config.toml
norm = "groupnorm"
beta2 = 0.999
eps = 1e-08
max_steps = 15100
epochs = 21.4
warmup_steps = 750
Rows from block 6 of a small image diffusion model, named by matrix and row number. Rows with one number belong to one channel. Each number is 200 + 20 x the weight over its row's rms, rounded and kept within 0 to 999. All counts start at 0.
After each channel's rows are labels from the 100 images, of 14976 (inputs lightly noised), where the channel reaches its highest value: "top examples" is what is common among them. Only what is clearly more common there than usual is listed. The data: larger renderings of crowded toy scenes.
# convs0: first 3x3 conv (model.mid.0.convs.0.weight, 384x384x3x3, standardized in use, each kernel summed), inputs 256-319
# convs1: second 3x3 conv (model.mid.0.convs.1.weight, 384x384x3x3, standardized in use, transposed, each kernel summed), outputs 256-319

convs0.315,172,210,179,224,219,210,207,241,207,204,207,188,218,192,185,210,218,183,193,175,217,182,206,199,215,199,197,241,189,215,164,221,170,161,193,181,183,228,196,190,205,184,188,189,249,179,156,198,186,190,193,210,205,185,167,175,204,233,195,199,193,187,191,183
convs1.315,192,188,198,192,192,168,200,181,176,208,199,220,195,197,210,170,205,209,173,215,189,161,201,203,217,210,174,205,168,176,211,213,208,201,195,219,193,219,214,196,176,228,169,193,184,208,220,185,222,181,211,218,146,227,195,202,200,208,191,186,179,199,205,210
top examples: count: two

convs0.3,217,210,194,186,211,195,226,170,215,187,171,213,193,174,196,206,202,198,230,194,199,225,194,208,193,188,190,154,201,179,202,184,199,221,194,207,194,212,183,208,202,196,158,215,185,150,190,201,202,198,202,200,158,230,258,210,204,164,223,193,187,190,204,233
convs1.3,190,200,191,185,199,215,182,241,184,232,216,185,228,233,210,195,168,173,174,188,215,203,194,176,195,200,211,249,196,211,219,199,172,206,198,182,213,208,220,214,217,182,233,189,217,225,197,180,191,212,199,214,213,166,174,188,181,214,194,194,226,198,220,205
top examples: light from behind the scene; count: six

convs0.157,159,170,182,169,173,174,183,181,163,201,231,232,212,217,195,220,169,189,198,208,183,203,209,232,210,210,189,240,196,209,222,207,193,174,219,199,192,143,225,188,186,173,238,224,170,204,216,179,188,168,187,214,242,212,202,173,220,198,224,215,226,185,221,261
convs1.157,204,189,215,201,206,227,189,195,228,196,204,211,151,188,204,221,242,245,195,197,207,176,213,219,188,209,212,181,200,198,224,172,205,167,195,187,218,209,201,184,195,189,171,203,186,182,209,242,155,231,192,188,203,215,211,250,210,200,191,179,186,209,192,210
top examples: count: two

convs0.169,219,205,200,210,219,220,226,124,205,219,213,184,198,228,199,208,218,206,232,207,195,215,179,208,199,181,162,213,197,195,196,185,197,211,202,211,193,178,146,193,241,209,192,175,164,212,176,190,206,222,175,201,197,197,227,195,201,189,184,220,206,192,199,188
convs1.169,191,198,177,208,207,219,170,220,205,185,186,204,251,207,183,206,186,173,181,188,205,201,192,196,211,180,255,222,186,194,270,185,205,213,211,192,201,173,210,178,201,202,226,239,235,201,221,197,214,211,196,198,201,197,181,214,205,199,209,164,238,194,184,212
top examples: count: six

convs0.9,204,210,192,197,196,204,205,204,249,231,199,218,177,192,215,211,180,190,178,211,218,218,193,174,206,231,204,190,208,195,146,240,183,191,208,199,154,123,176,215,202,226,191,160,175,163,211,178,171,190,205,203,182,207,201,180,164,231,179,182,212,186,178,184
convs1.9,181,197,192,205,198,195,210,203,162,214,182,191,224,127,207,216,194,186,224,196,200,183,217,210,190,182,195,183,183,202,203,153,210,207,195,220,219,277,234,181,184,168,210,221,225,219,202,197,201,208,182,194,176,187,186,211,215,168,194,202,184,201,185,204
top examples: count: six

convs0.31,204,191,214,195,200,204,194,261,197,195,170,207,189,222,198,207,208,193,125,186,202,152,186,201,196,207,201,184,152,210,168,233,195,206,218,194,201,213,204,201,183,194,225,200,224,205,208,195,189,221,241,199,197,178,144,206,179,202,206,163,210,217,186,224
convs1.31,191,201,189,206,204,203,204,167,182,236,211,196,192,198,205,202,230,206,227,206,185,221,208,207,172,205,148,217,241,201,154,221,207,164,177,222,205,164,197,195,216,202,191,197,183,199,190,212,217,173,199,190,212,215,226,189,216,204,209,230,186,189,203,167
top examples: count: six

convs0.193,189,232,178,197,194,222,214,211,199,234,220,207,200,229,202,194,201,206,211,183,207,209,199,180,208,223,205,227,217,198,183,210,192,191,194,179,205,183,175,220,224,197,214,180,227,126,198,196,204,179,185,217,216,206,222,168,190,219,198,232,226,201,207,200
convs1.193,218,158,228,198,211,204,229,195,197,183,181,205,201,208,230,201,206,213,196,224,207,203,213,231,191,204,208,174,185,195,243,193,215,187,205,227,201,212,220,180,174,204,192,225,228,242,203,213,191,205,202,207,200,210,194,217,219,187,213,183,176,183,178,184
top examples: light from behind the camera; count: two

convs0.295,207,191,177,190,201,186,186,192,171,219,184,190,204,212,194,271,239,210,177,203,192,233,187,209,202,202,189,233,184,200,212,186,169,165,205,196,200,188,207,205,203,208,184,203,226,185,164,193,205,182,172,217,216,175,204,226,199,216,201,202,216,199,183,200
convs1.295,212,173,191,219,191,207,234,202,207,158,174,178,216,160,201,168,189,189,220,187,194,204,195,171,171,184,194,144,194,210,201,200,242,213,212,221,190,199,200,208,186,182,208,206,194,208,214,228,199,184,192,182,177,209,195,193,245,184,211,209,180,204,208,188
top examples: count: two

convs0.374,204,209,225,204,210,207,206,211,196,207,215,219,213,202,198,181,188,209,191,193,218,191,203,201,199,181,196,223,176,236,179,181,203,209,187,226,206,146,159,218,195,200,202,176,150,218,219,197,165,193,188,203,212,186,183,208,195,230,220,202,223,228,170,232
convs1.374,167,174,212,208,188,207,182,209,201,211,190,207,193,205,156,204,208,187,189,189,165,205,185,215,215,217,229,194,190,180,221,193,218,168,191,186,217,183,186,160,183,203,251,241,233,206,218,210,222,231,200,205,146,216,198,212,207,196,195,165,163,169,154,196
top examples: count: six

convs0.194,220,197,199,195,206,218,193,175,198,203,213,212,194,183,225,203,232,238,222,213,177,224,175,213,183,185,175,178,199,192,239,183,190,198,201,213,217,198,189,209,226,205,185,213,213,189,209,222,203,196,170,186,190,206,215,222,219,175,196,218,164,174,193,201
convs1.194,226,178,194,190,206,223,190,233,198,209,172,164,204,227,197,226,184,180,174,205,195,205,201,184,202,202,230,219,184,218,252,173,191,237,230,149,171,219,213,211,228,188,229,190,213,224,203,188,213,201,225,175,220,166,186,188,202,206,202,206,234,203,216,197
top examples: count: six; pine

convs0.311,208,198,172,201,225,188,196,172,193,223,186,211,227,180,204,243,212,214,206,230,199,208,175,207,205,212,212,252,182,243,189,224,152,176,209,179,194,205,193,213,203,221,197,162,212,177,158,177,205,171,172,213,226,193,245,202,206,214,205,230,212,210,182,214
convs1.311,225,140,200,197,176,195,186,187,204,163,173,183,200,194,203,197,203,200,182,174,172,187,186,177,177,212,188,155,174,170,236,184,241,202,204,222,178,236,229,194,177,191,185,209,201,221,227,228,200,225,212,200,167,211,177,208,213,211,209,172,171,197,183,197
top examples: count: two

convs0.252,196,221,201,201,202,195,221,120,198,202,223,218,264,142,223,214,216,189,225,186,204,190,199,199,186,221,186,194,191,212,98,168,195,182,203,186,224,122,181,186,225,207,192,180,182,199,232,186,170,195,160,204,211,205,240,207,173,209,188,226,213,222,199,218
convs1.252,174,183,208,205,213,186,181,248,201,208,217,200,229,184,201,193,206,194,172,182,210,165,202,176,220,207,230,226,177,220,208,171,219,175,195,189,202,236,201,170,160,184,226,229,209,197,219,191,216,240,163,213,186,199,174,225,214,212,210,154,193,187,203,223
top examples: count: six

convs0.381,208,206,194,212,183,204,188,172,199,202,190,209,185,155,183,224,217,187,242,205,169,218,184,196,211,179,211,195,218,165,216,172,215,178,182,226,214,213,221,195,188,176,211,210,240,195,212,230,183,184,149,212,195,201,227,203,182,166,206,191,219,213,202,177
convs1.381,208,197,205,200,239,211,227,218,219,185,231,196,234,138,239,212,174,216,186,205,247,169,213,192,187,187,197,222,204,225,196,197,186,196,203,194,205,194,206,220,197,192,211,186,190,230,177,178,199,193,196,219,179,180,170,203,195,213,204,209,191,203,202,212
top examples: count: six

convs0.336,215,201,208,202,202,204,203,141,209,201,182,214,214,200,213,209,222,182,247,189,221,203,197,219,206,205,188,197,191,155,216,160,194,189,203,207,202,178,221,188,226,173,192,217,209,218,245,189,191,194,174,178,230,192,229,206,193,186,192,200,217,199,217,219
convs1.336,171,197,183,195,201,197,179,233,202,217,233,189,202,190,200,216,176,212,163,199,216,171,194,175,198,192,215,222,196,241,219,202,188,175,197,200,187,227,194,206,183,189,201,174,203,180,185,199,220,187,172,209,206,200,202,190,215,226,234,192,225,206,187,193
top examples: count: six

convs0.158,265,186,226,216,219,203,194,226,226,173,170,210,202,228,202,200,180,210,184,195,193,191,185,183,218,204,223,210,175,174,164,208,189,184,219,217,221,230,181,203,190,211,215,207,236,209,197,204,191,190,200,182,199,182,159,171,200,165,193,162,175,194,183,211
convs1.158,165,217,173,174,199,189,215,230,167,207,225,185,203,200,219,197,199,185,182,216,203,203,228,195,170,195,185,203,223,245,188,202,194,198,211,195,203,202,201,218,230,181,233,196,177,208,172,196,207,161,185,198,219,212,206,203,206,226,203,229,211,194,193,184
top examples: count: six

convs0.220,225,197,209,180,196,202,179,218,208,190,171,196,214,225,195,207,200,192,141,180,214,158,185,183,217,178,203,215,173,177,232,192,215,184,227,150,215,188,214,209,238,217,224,195,213,224,206,210,182,222,230,210,192,201,135,208,188,189,190,171,177,205,200,227
convs1.220,184,227,206,206,212,204,217,197,191,209,184,210,211,220,220,198,212,205,208,232,205,233,212,244,183,204,211,217,252,226,202,219,191,190,182,224,219,175,172,160,212,181,179,232,182,195,186,214,186,158,222,198,215,217,242,197,194,174,220,208,184,179,175,169
top examples: count: six; table

convs0.363,196,219,203,194,190,242,217,180,205,231,181,195,208,280,185,188,198,195,183,163,206,190,187,197,245,221,205,214,203,182,197,192,202,219,199,182,213,208,182,214,232,193,200,190,214,149,216,200,194,212,224,209,213,212,217,176,193,195,187,204,234,218,214,202
convs1.363,204,190,201,191,209,217,219,206,211,180,200,204,198,231,208,226,188,215,182,219,199,209,192,224,185,203,217,202,197,201,230,197,179,187,192,214,196,204,190,175,169,219,196,204,237,217,197,207,205,184,204,191,189,209,210,198,204,215,215,197,168,172,160,165
top examples: light from behind the camera

convs0.257,183,232,194,204,202,211,198,169,196,202,201,210,248,175,183,233,206,201,208,188,223,205,239,214,178,187,220,194,186,209,141,154,210,217,218,187,198,172,205,220,181,186,183,185,176,176,228,193,186,179,164,203,163,225,209,186,216,198,205,198,218,212,187,202
convs1.257,224,180,191,187,182,195,205,229,186,239,214,205,204,197,221,187,194,187,197,215,216,192,180,192,179,200,187,225,242,199,168,197,172,198,170,219,213,183,219,216,219,177,196,204,172,229,193,204,193,211,204,212,190,176,205,217,185,198,195,198,178,174,172,207
top examples: arch

convs0.197,197,216,194,202,190,205,172,206,214,185,204,202,177,158,179,200,197,204,207,180,192,223,216,199,194,174,230,173,161,206,201,188,203,167,201,226,224,204,164,185,146,177,206,223,236,180,214,231,190,177,171,217,125,219,208,245,205,191,202,196,174,214,168,180
convs1.197,204,188,210,219,220,201,220,177,212,246,221,195,195,168,231,212,200,205,200,211,216,194,219,218,224,215,173,222,214,205,164,205,190,209,187,204,190,176,208,237,230,194,202,189,184,230,179,184,217,196,204,203,177,183,196,168,200,216,206,235,198,189,215,198
top examples: count: six

convs0.233,190,166,189,194,202,215,189,201,186,194,208,216,216,160,168,217,200,198,195,188,180,196,201,212,207,198,204,178,201,192,198,186,216,190,201,217,204,261,216,175,164,174,177,229,242,178,221,234,193,209,230,208,165,197,200,203,211,193,222,195,210,245,194,216
convs1.233,210,199,167,173,216,183,199,190,216,216,226,189,182,192,235,188,203,202,202,203,215,183,199,191,166,179,188,199,180,209,203,199,170,221,195,200,209,159,200,237,184,230,204,187,174,254,184,193,200,185,177,182,183,195,202,194,190,220,204,242,176,192,206,203
top examples: light from the left